python train.py --logit_normal_time=false --fused_qkv=false --optimizer="soap"
Rows from block 5 of a small image flow-matching model, named by matrix and row number. Rows with one number within an expert belong to one neuron, the router's apart. Each number is 50 + 12 x the weight over its row's rms, rounded and kept within 0 to 99. All counts start at 0.
After each expert's rows are labels from the 100 images, of 14848 (inputs lightly noised), where the router gives the expert most weight on average: "top examples" is what is common among them. Only what is clearly more common there than usual is listed. The data: pictures of board games with random positions, seen at a slant.
# router: router (model.blocks.5.mlp.router.weight, 16x256, trained with AdamW), inputs 128-255
# up: expert up (model.blocks.5.mlp.up, 16x64x256), inputs 128-255
# down: expert down (model.blocks.5.mlp.down, 16x256x64, transposed), outputs 128-255

# expert 2
router.2:29 34 70 73 19 56 49 24 52 57 55 46 63 49 49 54 40 60 40 39 46 43 57 57 29 64 55 47 40 34 56 46 41 43 37 47 57 42 39 57 47 51 50 61 37 68 61 58 46 71 64 62 60 60 45 59 59 43 53 72 40 38 40 74 42 51 38 58 51 52 73 76 65 50 41 65 66 55 43 41 59 41 50 75 49 69 44 60 64 55 54 30 49 59 67 53 38 51 70 39 58 37 58 38 34 46 56 47 58 44 18 58 44 46 51 66 40 59 75 51 43 64 44 45 57 22 59 40
up.0:59 47 58 29 49 56 36 56 60 37 35 59 33 50 75 35 68 39 28 56 52 45 53 40 48 52 53 29 51 52 30 44 41 56 55 46 40 23 49 49 53 54 37 55 39 46 52 63 20 78 33 34 69 46 66 59 49 35 52 31 24 49 70 44 58 45 41 65 46 48 49 47 54 32 71 57 73 55 57 56 59 53 61 53 58 56 75 70 51 36 40 52 38 32 30 72 72 49 56 54 44 70 48 80 65 39 41 41 41 44 39 28 48 47 62 33 62 34 49 36 46 51 62 68 48 48 59 60
down.0:63 69 56 47 58 76 42 58 63 58 51 52 44 48 63 40 52 63 36 51 61 27 75 64 57 45 56 69 63 59 60 58 52 36 57 61 52 25 51 46 60 62 55 57 51 20 51 59 55 50 46 59 46 65 48 68 42 56 56 25 52 52 36 43 50 55 47 58 71 49 48 33 22 62 53 52 56 56 57 57 46 80 59 48 55 69 36 80 47 72 57 55 34 74 56 40 42 46 63 55 51 65 47 47 48 61 60 52 50 39 43 80 67 41 56 59 65 34 42 58 43 57 52 53 54 45 62 65
up.1:57 25 59 43 51 53 58 52 52 58 56 54 33 50 59 63 60 27 62 50 47 53 58 43 55 52 28 36 41 52 52 57 66 51 66 63 35 26 57 52 51 54 52 48 63 59 33 39 28 56 49 58 41 45 58 66 40 55 59 45 66 52 42 48 35 39 46 39 35 44 48 57 41 44 28 70 65 58 52 39 41 46 52 46 46 45 55 37 34 59 42 48 58 57 43 56 51 34 39 66 55 41 51 37 28 23 59 51 54 57 51 29 46 34 79 65 30 49 54 58 44 32 30 69 47 39 42 62
down.1:78 49 40 70 52 21 27 32 44 51 28 62 61 50 50 44 39 66 39 63 57 58 70 39 59 39 43 49 62 71 55 50 18 48 28 58 53 50 43 56 44 43 47 41 40 45 46 40 61 40 53 66 54 48 43 32 51 46 24 64 50 49 57 41 50 18 71 51 63 44 25 21 47 46 31 28 72 39 58 40 43 49 66 53 50 81 60 46 50 55 38 62 51 29 54 61 55 51 45 57 44 44 74 73 66 42 64 59 53 58 39 45 48 56 37 56 59 44 53 52 45 43 51 58 48 43 55 44
top examples: digit grid; nearly full

# expert 4
router.4:42 70 58 51 37 41 43 70 39 60 69 41 47 53 56 70 42 49 36 55 52 54 65 47 41 44 61 47 55 53 32 38 71 48 61 49 63 68 48 38 46 50 66 46 46 55 56 61 61 56 61 70 48 55 61 59 44 45 63 66 60 40 64 38 12 47 23 35 47 55 64 52 41 37 17 47 58 56 52 57 50 36 57 69 49 40 40 45 69 45 37 48 59 46 71 54 53 49 72 66 42 43 65 47 44 44 91 59 32 56 11 45 50 66 42 65 44 67 74 65 58 52 35 40 40 49 47 42
up.0:47 60 61 63 56 42 42 68 69 56 32 51 48 44 43 36 45 52 45 45 49 56 60 56 48 45 60 41 45 51 51 56 41 41 56 58 39 34 63 46 57 47 42 42 57 53 52 40 60 66 30 42 24 54 51 58 39 61 36 61 66 44 36 59 44 55 38 57 46 38 49 49 51 35 43 60 56 64 57 64 61 42 55 49 58 40 40 11 69 48 58 54 50 43 36 52 56 67 60 47 32 66 47 46 41 76 57 29 43 55 48 52 41 45 27 49 38 38 70 42 51 62 58 40 43 53 54 50
down.0:59 38 46 33 52 38 65 65 65 51 57 62 56 54 48 48 39 58 65 53 53 30 13 32 54 56 44 49 36 50 48 30 49 70 40 49 43 55 51 47 50 54 66 56 59 74 42 35 42 44 53 59 73 48 44 47 38 40 49 68 59 51 39 95 46 37 39 49 55 56 46 61 64 29 72 69 27 69 55 61 36 59 45 60 35 52 47 42 17 53 46 55 45 49 68 55 52 31 59 57 37 32 62 78 29 45 55 57 51 38 46 71 37 61 60 60 54 53 65 50 58 44 47 65 55 68 38 69
up.1:28 39 55 52 34 65 51 51 43 57 71 48 45 46 49 37 51 65 38 71 77 26 46 41 46 54 27 40 72 55 63 51 46 60 53 47 48 47 66 54 37 41 23 53 48 64 52 68 73 39 49 42 52 46 64 26 48 51 62 51 49 43 50 60 66 62 63 27 51 66 68 39 63 59 77 49 63 41 49 60 53 51 44 49 57 53 45 53 62 39 44 40 19 68 48 41 39 09 62 44 48 44 57 52 46 36 59 42 31 28 38 42 41 50 57 33 60 31 55 50 47 57 39 37 44 63 47 65
down.1:56 50 54 52 41 63 73 63 23 50 77 25 59 41 52 59 51 50 72 49 41 68 43 65 62 44 53 81 65 52 63 54 33 46 86 30 31 62 44 50 61 80 57 52 49 56 61 64 54 42 54 79 36 59 40 47 43 59 46 49 38 60 41 58 49 44 59 47 40 34 73 46 41 48 32 52 33 58 56 53 33 49 63 50 82 43 43 55 44 65 50 55 65 52 61 52 49 55 32 66 43 44 32 56 64 53 25 35 50 32 53 57 46 82 63 53 45 56 46 32 40 38 48 53 48 48 41 60
top examples: noughts and crosses

# expert 14
router.14:47 72 69 62 51 49 54 51 78 55 43 48 49 54 68 40 68 28 45 42 56 42 63 56 67 53 17 49 51 27 40 55 38 56 43 76 59 42 48 68 52 48 44 41 57 53 28 37 32 36 56 27 53 48 55 38 58 66 40 53 59 80 62 63 66 34 66 61 31 31 32 36 39 69 52 46 79 50 62 50 60 64 35 33 44 69 49 52 78 45 69 42 50 44 23 50 68 58 47 47 57 52 44 60 72 45 56 41 67 58 75 40 68 53 43 61 63 44 28 36 50 37 67 55 64 52 45 52
up.0:50 61 44 48 54 55 55 35 61 38 41 42 47 41 37 59 41 43 75 43 35 47 61 27 44 66 40 68 37 58 34 66 55 37 56 71 41 50 54 61 44 56 27 53 63 30 61 46 60 49 67 48 70 89 75 37 50 44 51 43 61 40 54 47 51 42 59 48 45 55 32 51 48 46 35 38 48 58 58 45 53 50 44 53 53 56 48 51 33 61 56 58 50 41 55 52 33 43 52 32 49 20 49 45 51 48 80 51 54 29 48 62 36 56 62 50 43 43 63 32 61 53 49 37 66 53 45 46
down.0:39 49 45 45 47 57 47 83 68 56 49 52 61 51 39 12 54 46 46 36 51 53 56 68 40 62 65 34 24 55 48 24 62 73 49 39 40 63 60 42 37 38 49 48 63 48 40 37 34 44 79 40 40 40 67 57 61 56 58 52 71 54 66 35 38 37 52 40 47 48 35 68 56 42 64 42 31 57 51 53 33 59 55 36 65 50 42 49 55 52 71 64 27 36 42 54 48 56 43 56 51 47 42 66 65 47 40 34 40 54 31 61 63 41 69 58 40 58 38 29 63 39 41 57 59 30 46 51
up.1:57 44 44 57 49 44 42 44 61 61 50 47 29 53 59 19 32 30 74 22 31 46 48 60 48 49 52 45 63 51 38 60 36 35 54 75 41 36 44 70 52 52 50 66 53 66 59 64 59 34 74 67 44 29 50 59 46 67 43 48 60 50 57 68 45 56 50 36 59 37 39 60 44 49 42 41 46 42 57 47 43 43 53 63 58 55 35 60 42 49 65 52 38 31 52 61 36 50 55 51 54 58 47 54 62 49 71 62 59 60 60 45 47 64 17 46 45 38 54 48 61 32 71 64 55 51 35 43
down.1:44 61 44 52 59 15 37 78 31 48 50 42 58 65 38 69 42 46 32 52 54 52 58 36 60 37 59 36 41 64 38 52 49 39 46 47 42 54 32 47 55 35 45 49 63 63 44 43 52 36 66 30 48 53 47 62 47 57 45 52 64 38 61 80 34 41 52 36 61 43 48 53 39 46 49 52 44 27 42 32 52 58 72 36 70 41 81 46 35 54 58 66 55 39 47 66 64 48 43 42 40 36 65 42 78 67 52 38 42 38 46 23 64 62 52 56 67 65 47 49 39 65 49 34 42 48 70 64
top examples: discs on a green board; second side has more; nearly full

# expert 9
router.9:45 54 56 51 72 55 61 61 49 53 56 45 57 56 44 37 40 70 37 41 76 85 41 45 59 43 63 79 53 44 49 31 43 58 39 45 44 52 48 37 42 42 49 43 49 61 47 63 61 42 37 57 41 67 25 60 74 28 48 54 61 31 55 39 58 49 55 35 51 68 53 71 37 14 62 52 55 47 47 54 38 57 50 30 40 55 56 54 65 59 70 48 43 55 71 47 34 56 36 67 54 53 43 65 56 42 48 53 51 48 29 47 40 39 62 45 41 26 90 56 19 68 49 51 55 57 39 57
up.0:62 33 49 58 57 56 63 54 47 55 37 53 57 48 31 39 74 37 63 58 46 60 50 37 72 54 43 47 55 43 50 35 44 27 46 40 48 16 47 72 16 45 51 56 53 43 49 53 53 49 31 40 67 46 71 36 54 58 36 32 21 49 41 38 56 49 68 36 46 53 28 39 39 51 63 57 72 38 43 49 63 28 69 49 56 42 45 75 38 60 44 70 45 43 37 61 23 56 59 64 41 48 36 49 57 54 29 39 53 43 48 38 47 48 41 50 41 77 58 55 56 50 54 36 43 61 58 44
down.0:52 46 67 40 53 52 61 57 52 48 28 46 62 60 57 24 73 70 33 61 54 50 41 64 50 66 59 56 45 69 29 36 45 78 56 41 52 21 44 36 59 54 46 44 59 55 50 37 39 31 60 60 50 52 80 61 54 28 38 58 37 55 53 52 54 49 46 52 63 48 34 63 67 59 29 59 32 44 38 55 57 73 23 54 61 14 46 74 66 39 58 31 49 38 27 27 39 38 52 40 50 56 68 48 49 37 46 30 56 49 47 38 59 34 57 42 53 33 44 65 42 62 48 43 41 64 54 46
up.1:37 77 40 28 52 46 70 48 29 31 38 53 50 58 38 33 61 32 40 39 53 74 35 51 42 69 37 42 54 51 36 54 47 53 44 38 72 36 71 64 37 72 51 35 72 38 49 44 48 53 57 38 59 64 42 54 68 61 72 62 39 52 52 48 58 41 27 60 50 57 57 60 76 71 55 76 60 63 39 60 35 55 55 70 60 34 45 51 50 33 53 46 46 46 52 72 34 56 38 47 69 33 61 39 59 68 47 71 60 49 54 64 39 33 58 67 55 50 59 57 34 38 39 65 57 49 48 51
down.1:45 48 61 74 44 52 38 38 49 41 52 32 28 47 51 40 50 46 64 35 52 61 60 56 65 43 46 44 53 52 56 62 67 57 56 55 51 43 55 46 60 56 41 50 64 48 35 36 38 36 41 46 41 40 45 56 63 61 70 54 43 59 65 44 62 68 34 60 74 51 53 39 40 74 62 45 41 68 56 69 57 45 55 34 26 25 51 52 68 63 55 44 46 49 56 16 05 47 51 60 68 45 48 56 53 70 39 59 48 45 41 56 68 37 40 29 56 57 59 47 55 58 26 35 62 35 62 45
top examples: stones on a line grid; first side has more; nearly empty

# expert 8
router.8:52 52 47 29 28 51 38 28 43 59 37 51 50 43 60 48 51 59 38 46 36 39 49 53 54 65 57 70 63 49 56 33 58 48 46 73 57 51 67 84 51 48 45 51 40 55 48 43 44 65 69 35 68 47 55 42 32 37 41 34 38 45 22 54 44 66 33 64 53 31 49 67 64 48 45 49 42 25 63 54 59 63 49 48 50 55 48 52 57 44 52 55 45 42 31 44 68 39 26 38 51 58 41 39 42 50 37 50 51 51 62 64 43 39 49 28 48 54 59 32 60 48 53 33 52 32 31 54
up.0:41 51 61 63 47 50 40 24 25 49 43 58 38 36 54 57 54 38 52 44 49 60 37 32 42 59 62 72 41 26 66 34 47 50 53 58 65 58 55 47 57 41 37 56 56 35 67 58 79 58 40 31 54 30 37 49 30 41 38 57 51 39 48 44 58 36 52 45 35 13 41 61 67 56 53 54 60 40 91 52 37 40 53 32 37 46 64 50 49 40 51 59 62 77 34 46 44 34 36 63 38 60 47 45 61 48 55 50 50 49 64 44 46 58 73 54 56 67 67 41 62 55 44 50 55 38 38 41
down.0:45 36 54 35 39 44 38 42 62 54 41 54 57 43 45 48 58 36 40 51 75 55 59 65 80 47 42 58 37 42 48 52 39 35 41 46 61 66 58 43 46 68 57 40 48 54 48 39 57 21 56 69 42 46 55 60 44 47 45 17 66 37 55 49 37 23 67 63 39 77 37 39 66 67 59 48 51 59 70 57 57 58 49 62 34 64 52 61 54 45 53 36 36 61 45 48 54 51 33 36 25 33 63 49 79 52 70 55 51 52 49 42 55 56 59 35 52 29 59 44 54 56 23 47 54 53 56 63
up.1:63 70 50 46 76 26 45 38 43 48 40 57 35 57 50 44 52 70 19 14 52 35 44 38 64 48 54 62 44 51 58 46 52 56 46 47 45 37 65 58 61 51 43 44 62 49 38 38 29 46 47 52 55 46 74 58 54 63 26 61 49 36 57 50 57 36 64 40 28 33 57 54 48 44 45 46 61 49 55 65 48 46 35 58 00 26 71 55 61 35 37 42 52 37 47 35 53 69 40 36 42 53 36 60 54 44 54 58 45 56 48 47 52 65 43 53 54 55 28 45 54 60 54 38 48 65 46 55
down.1:55 43 46 66 84 28 58 56 44 45 50 41 30 44 55 44 63 49 52 57 51 30 50 58 53 55 60 41 56 57 49 48 45 48 56 43 53 41 28 48 61 49 52 41 57 61 34 39 48 53 58 65 59 59 62 76 33 43 36 54 36 34 41 64 37 35 45 45 54 53 47 58 49 33 54 62 57 28 69 56 49 25 62 56 71 40 53 51 32 56 36 44 47 50 52 49 49 55 39 51 55 72 44 50 37 53 54 40 48 61 57 43 44 39 83 51 61 46 35 50 53 53 46 44 64 82 51 61
top examples: noughts and crosses; nearly empty; more pieces: equal

# expert 15
router.15:62 31 64 56 06 48 55 54 57 49 67 66 31 39 60 49 28 55 27 64 53 61 53 57 52 54 43 53 15 23 63 70 42 61 70 24 47 55 43 38 74 63 45 50 51 28 56 39 48 56 38 67 45 39 49 50 40 37 44 72 34 46 53 43 59 29 72 43 49 36 66 49 64 64 46 62 32 53 36 48 40 44 47 79 50 43 62 42 44 56 62 41 48 55 66 43 50 51 60 41 45 60 53 58 74 42 47 41 31 40 47 69 42 47 39 55 43 36 44 54 48 55 44 38 58 51 45 37
up.0:45 65 71 51 40 43 36 51 60 47 53 49 48 55 42 52 61 43 62 63 52 39 22 41 59 60 56 49 22 45 61 38 38 54 62 59 70 43 39 49 58 74 60 67 57 67 58 42 70 29 44 47 43 59 38 44 49 47 39 54 47 50 40 62 61 31 54 61 43 56 40 34 51 48 56 42 39 55 74 55 47 46 61 32 71 55 49 71 34 39 62 31 61 76 52 53 49 35 56 45 59 65 52 49 62 37 50 72 70 55 44 63 57 34 42 52 30 26 48 59 62 40 52 23 75 70 49 66
down.0:68 67 64 41 38 46 65 39 52 58 43 44 30 67 40 49 55 48 18 55 71 45 44 57 54 30 61 57 47 61 42 58 62 53 69 58 53 58 47 55 54 41 54 37 47 53 49 49 56 24 53 65 33 57 59 39 66 58 31 29 37 58 36 53 44 51 54 49 52 40 66 55 79 53 31 53 56 39 35 20 50 54 56 54 49 44 37 52 48 44 43 52 48 63 44 52 33 66 61 57 67 64 56 38 76 41 56 75 64 47 74 52 51 55 68 58 33 53 58 57 37 38 44 70 61 45 45 62
up.1:57 68 43 40 57 17 80 27 54 56 57 35 49 65 40 58 60 46 30 36 59 49 60 54 50 39 43 39 44 60 41 46 66 55 71 42 65 43 67 42 49 23 23 53 44 45 42 35 43 56 68 36 44 59 50 38 45 36 32 48 47 45 39 49 49 36 48 64 43 10 49 30 54 68 52 42 66 67 56 43 70 53 45 38 48 58 66 67 64 77 40 43 56 34 46 72 48 43 71 54 72 55 44 33 48 47 62 56 59 50 53 48 48 67 51 58 33 67 52 42 45 49 40 49 56 40 66 57
down.1:62 52 41 63 31 45 20 37 51 46 54 49 65 57 76 60 50 33 75 63 40 35 42 55 52 45 57 45 57 67 55 56 37 44 46 39 51 60 52 43 66 41 58 43 40 72 33 60 65 42 58 48 47 54 43 50 43 48 68 60 46 40 66 51 37 43 45 42 35 51 43 43 63 68 28 29 43 53 38 47 47 41 62 51 34 56 47 56 32 73 54 41 45 19 41 43 39 44 69 67 56 43 72 62 43 53 61 62 59 57 58 65 72 65 49 21 74 41 48 34 47 56 50 60 60 43 50 36
top examples: discs in an upright rack; nearly empty

# expert 1
router.1:79 31 28 63 45 66 29 50 50 39 57 65 51 48 65 56 33 44 68 55 34 50 28 53 44 30 68 23 34 73 51 49 56 50 43 70 56 46 41 36 71 50 48 60 59 24 50 40 55 40 31 57 42 49 50 64 58 49 60 65 50 69 69 50 56 67 57 52 51 47 48 47 38 71 56 33 26 39 50 48 37 46 59 42 49 48 44 57 02 54 59 64 67 67 29 53 55 50 48 40 61 52 54 32 39 64 49 61 38 38 71 51 56 45 40 48 69 61 43 56 37 44 42 69 39 61 51 41
up.0:70 29 69 45 64 44 48 46 47 46 45 54 39 54 69 65 65 46 61 67 42 51 45 51 50 36 68 57 40 44 29 44 43 68 50 64 63 60 56 51 43 62 64 41 58 47 48 21 45 38 62 54 49 51 33 45 55 39 41 67 63 57 56 46 34 67 39 49 58 42 61 88 59 45 52 61 63 48 49 46 51 43 47 20 69 69 44 31 50 63 52 36 40 63 48 64 60 43 42 51 64 50 41 28 60 65 46 53 59 49 56 49 47 52 67 41 62 50 48 51 60 56 60 21 65 62 61 68
down.0:71 41 28 55 30 40 52 60 58 76 61 40 55 60 69 49 75 47 28 39 57 57 64 60 50 50 37 41 35 54 55 58 51 51 46 41 37 74 59 47 44 41 30 47 82 52 57 59 39 47 51 43 71 53 52 32 62 55 61 53 53 76 52 45 39 50 52 59 56 60 36 46 52 50 67 47 45 51 43 52 39 61 31 52 66 33 45 54 30 70 52 36 57 26 44 52 48 40 34 56 30 54 36 45 45 52 40 38 28 57 42 51 67 41 49 50 40 55 42 24 63 50 48 39 65 50 68 47
up.1:64 59 66 55 44 53 45 40 74 52 41 49 56 74 81 47 50 48 55 54 45 49 39 56 40 55 77 52 37 54 47 54 55 43 59 51 46 54 45 44 58 30 78 25 33 54 36 56 64 39 49 43 39 38 37 58 33 46 47 56 65 50 54 60 52 60 52 35 42 38 27 39 39 60 61 50 48 60 49 71 53 44 52 31 49 38 67 43 65 51 48 28 54 54 24 59 60 51 34 57 37 52 35 42 62 64 57 42 55 45 44 33 39 66 32 36 58 44 59 49 36 67 52 38 35 46 43 42
down.1:59 57 54 54 47 44 62 67 46 55 45 57 40 49 47 70 40 35 48 39 52 59 58 32 47 53 45 31 66 64 59 45 55 54 29 31 40 31 49 40 37 58 80 39 42 32 29 35 44 45 58 70 66 63 32 63 42 50 50 35 46 68 43 37 47 54 47 53 66 25 52 50 42 55 56 56 54 48 71 62 49 53 54 51 51 56 61 56 40 45 53 64 38 49 33 31 42 24 67 50 25 54 46 66 64 41 56 41 63 64 45 45 69 23 39 53 46 59 65 55 53 38 65 55 61 52 53 49
top examples: discs in an upright rack; nearly full

# expert 6
router.6:58 59 31 29 44 35 59 43 52 51 48 72 46 60 34 49 67 49 70 66 40 41 48 42 66 29 53 32 38 50 28 54 48 56 63 29 49 60 55 59 51 34 40 37 65 53 37 63 38 59 44 52 54 54 61 56 24 63 41 43 71 51 54 57 56 42 63 39 70 57 46 50 54 35 61 39 19 67 62 53 40 30 35 31 39 47 34 53 20 33 48 52 57 44 51 51 57 61 58 59 47 40 43 53 25 50 34 49 47 49 76 64 60 60 46 51 69 61 41 56 36 47 49 67 50 62 65 47
up.0:47 77 57 61 39 10 42 62 41 51 49 53 40 59 43 18 36 58 49 59 38 56 43 43 54 44 22 58 53 47 52 55 65 55 34 47 60 54 49 40 49 50 57 40 71 48 35 46 42 25 56 53 50 44 35 47 56 47 62 28 64 52 56 40 47 58 64 36 27 62 60 51 44 34 61 59 43 35 58 67 54 58 62 47 51 55 40 21 57 50 58 63 34 47 61 55 64 40 53 54 46 49 52 54 37 64 39 32 79 50 52 50 47 46 45 43 66 50 55 58 42 64 41 58 54 49 39 66
down.0:56 66 63 44 39 68 49 53 56 48 50 44 69 55 45 60 48 58 35 40 75 65 34 43 62 51 46 42 39 49 73 65 55 61 68 81 47 62 49 50 63 35 62 71 75 38 56 29 63 64 51 40 58 61 50 41 71 45 66 48 74 66 39 30 48 60 53 50 54 08 61 36 54 52 38 48 58 44 63 52 49 46 68 56 65 54 41 44 46 68 47 52 47 65 41 72 54 53 27 53 40 40 47 44 63 38 69 51 43 33 45 67 57 40 48 39 31 64 44 52 54 44 34 42 76 26 49 65
up.1:46 66 61 56 49 40 34 35 45 50 51 55 55 47 66 56 60 53 48 57 69 46 43 36 59 51 41 63 58 43 45 63 36 45 64 56 37 71 48 52 38 50 49 23 53 37 55 48 38 60 88 50 19 71 44 49 34 67 50 73 59 54 40 51 48 52 42 75 50 52 58 58 49 55 76 40 44 53 48 46 67 48 35 46 48 61 67 73 39 29 41 48 57 59 53 67 47 56 43 57 61 53 42 52 57 46 44 43 63 54 66 55 51 63 35 35 48 64 51 40 43 39 52 55 37 39 58 63
down.1:75 63 41 62 36 43 49 41 53 51 54 35 49 31 35 56 60 60 62 55 51 53 26 43 51 37 31 47 48 45 43 38 49 64 40 45 46 37 71 56 60 45 47 58 24 68 41 47 66 49 23 54 44 57 44 76 51 59 50 49 36 31 33 56 58 71 50 55 24 72 55 23 37 60 53 44 55 28 69 61 57 34 48 46 42 61 50 49 35 68 34 47 57 34 46 34 52 50 54 52 43 59 53 65 61 35 34 41 51 41 16 44 42 46 60 67 14 61 73 36 62 51 61 44 36 50 50 66
top examples: discs in an upright rack; nearly full